{"arch": "preact_resnet", "norm": "batchnorm", "residual_init": "none", "beta1": 0.95, "eps": 1e-08, "max_precond_dim": 1024, "merge_dims": false, "one_sided": false, "batch_size": 128, "decay_fraction": 0.4, "warmup_steps": 1000, "adamw_weight_decay_other_params": 0.01}
Rows from block 2 of a small image classifier, named by matrix and row number. Rows with one number belong to one channel. Each number is 128 + 32 x the weight over its row's rms, rounded and kept within 0 to 255. All counts start at 0. Numbers have three digits each. After the name is the row's rms in percent of the matrix's.
After each channel's rows are labels from the 100 images, of 14976, where the channel reaches its highest value: "responds to" is what is common among them; "peak on" is the class under the peak. Only what is clearly more common there than usual is listed. The data: drawings of small networks of dots and links. In brackets: how many of the 100.
# convs0: first 3x3 conv, stride 2 (model.blocks.2.convs.0.weight, 112x64x3x3, each kernel summed), inputs 0-31
# convs1: second 3x3 conv (model.blocks.2.convs.1.weight, 112x112x3x3, transposed, each kernel summed), outputs 0-37

convs0.91 112:178135149128124085106187123128105093107153038116141098103155136136162123107135118144173043160124
convs1.91 097:127091137132069156100109059174130108087104083084103120128077120159194134192129099164113191104124119165122072063105
responds to: blue dots (27)
peak on: dot (52)

convs0.5 121:168091170126159137113121117073113125122085082132128149094136154092152093148139074074173145126100
convs1.5 113:124162133103101141143146119114089129095051117098104129094134104116094122129088092116085129088150145105071139113104
responds to: teal dots (30)
peak on: dot (43)

convs0.100 078:124096149129101127151083108174118085100147103190085160083142128117135098067098105144138136102070
convs1.100 091:144094152064160121215159125134181099144132159143136154131101137113173148090113107113170127106151151139151120127111
responds to: green dots (35); teal dots (28)
peak on: dot (54)

convs0.2 106:171056092180118082085117099163108099112123108124135089112079102145127095103082054121138097109148
convs1.2 107:121152150100087147141107127097058128087163162147151123089083108142116122100074124068103127109098106134041125128103
responds to: blue dots (25)
peak on: dot (34)

convs0.11 082:151139171123127139122144130152072121082114080080090117135090152162138132100094079095123081108154
convs1.11 093:117075178045140112136120137113126105083112167130145172098102143110148114119156152113157069119090112059100157099129
responds to: blue dots (51)
peak on: dot (39)

convs0.110 113:151102120137172167128153128100076136083116108066099089124111145161179137061141067128184123154131
convs1.110 090:133121182102127163139139149113179155090115187102104142124158132143155116193070121077157164151157117118121115133081
responds to: green dots (26)
peak on: dot (62)

convs0.54 117:134118095158157083161182124128122131180109151094129107098146162146122077209147062129184165094110
convs1.54 101:065131028134062133115102060085083126130132030116115146137124109160116096109104138159165109169113112078105095094117
responds to: blue dots (28)
peak on: link (27)

convs0.96 123:131068138164141177116132099165064163131162090135101091130085123113150111067112072160132129194080
convs1.96 118:085170092090134090115174123102132181153121146117123087106093167153168164170134165122121103190108120127060115131114
responds to: blue dots (34); wheel (28)
peak on: link (39)

convs0.12 071:104085150138181202124074150160113133094159085134114051138109137128186133106118115098131126120027
convs1.12 093:145119179102108154153036079153121104118140124099123120073141132113116058144065116147169171099107160115155155107090
responds to: brown dots (34); green dots (27)
peak on: dot (94)

convs0.42 098:126129103101186159149138148128077140102138112091114135157138144055097121154094065138168119129143
convs1.42 094:108123194109120150127091112074141142130141109136149108156116158105075114107117075097135097156110074171118092146130
responds to: blue dots (62)
peak on: dot (93)

convs0.15 104:104087148121130120155126119147069095156099075073102149091105088119144146141121134085142096104113
convs1.15 082:138102085186127132139106171144050070081157056114163117120147107161154164142101118139125102140112145101117072130146
responds to: green dots (29)
peak on: dot (91)

convs0.65 091:124147092146150089138108076131132067138152085172190153092106139149147176130139127154085191123096
convs1.65 088:155105082114153074186089120174062129133116057116155091108109069177159120115100102118142095145092131141137112134151
responds to: green dots (26)
peak on: dot (26)

convs0.57 085:114103143140159128160164162111119159124118098108084097120120133059109113097147082125168182137090
convs1.57 087:086157123120097139154096114128121113082121117109139159136111106062085081182171084124090146107110103146158147145090
responds to: nine dots (40)
peak on: dot (56)

convs0.33 094:110103112117127110159179162110058148079095071127103099137114177137181128115112093103099158185113
convs1.33 100:114128142115150159057108081176117181111096114124107163136130147160123128100095150101133172103099094174091117130074
responds to: green dots (36); teal dots (27)
peak on: dot (43); link (25)

convs0.83 109:095143103135164159139131109141065162156131117134087094124097144119128090120150120177086171141018
convs1.83 102:176112108113204110159177132119074057120122163134084120117138149040131107088120107161175135102152099125194170121105
responds to: brown dots (30)
peak on: dot (42)

convs0.103 117:129116133126109121176127122119112107121081061170162151136073158106183126094149103129177126141129
convs1.103 131:154085120143158141109213100092158108163134090117061112151095197134130109140147140115084128124144142166074163132121
responds to: green dots (36); complete (32)
peak on: link (31)

convs0.75 107:132177126114146129076131134125068139098079073119182108106079181123126129100095077141152142104159
convs1.75 103:125171171121121163212122156067099098158122164152139071119084154166150084119104181111101127113115147129192143145146
responds to: ladder (28)
peak on: dot (37)

convs0.105 093:077122129163126213086110128147061100103114089157170093083137168143112168103074127119115172181107
convs1.105 092:095117125163120130135065079077126151212111067141200158126080069118100099142109141122139070095140110124140123175077
responds to: yellow dots (38)
peak on: link (28)

convs0.32 095:095181064154125079119078165080126157133087153144168144181079148114163131102093101098112147160107
convs1.32 087:149167125053139077151128108128123123162155107205113151107112145161142123155169142028144170180121142136161122135101
responds to: green dots (27)
peak on: dot (25)

convs0.101 078:103134128175097211102139080106114170072134162098141125056100154151110113090104030159172156112119
convs1.101 098:127118138101135121194090150169128117102150137133168146080106096149115065161167108122075069113180121132164125149111
responds to: blue dots (26)
peak on: dot (86)

convs0.79 098:107158177175155118106137083140108175101097118199157148078078151124168047098107094136135193116091
convs1.79 095:168116149149122122140147072143136091152094141116076113121100097128067157105098165154168174161105057119084111093070
responds to: yellow dots (33)
peak on: dot (93)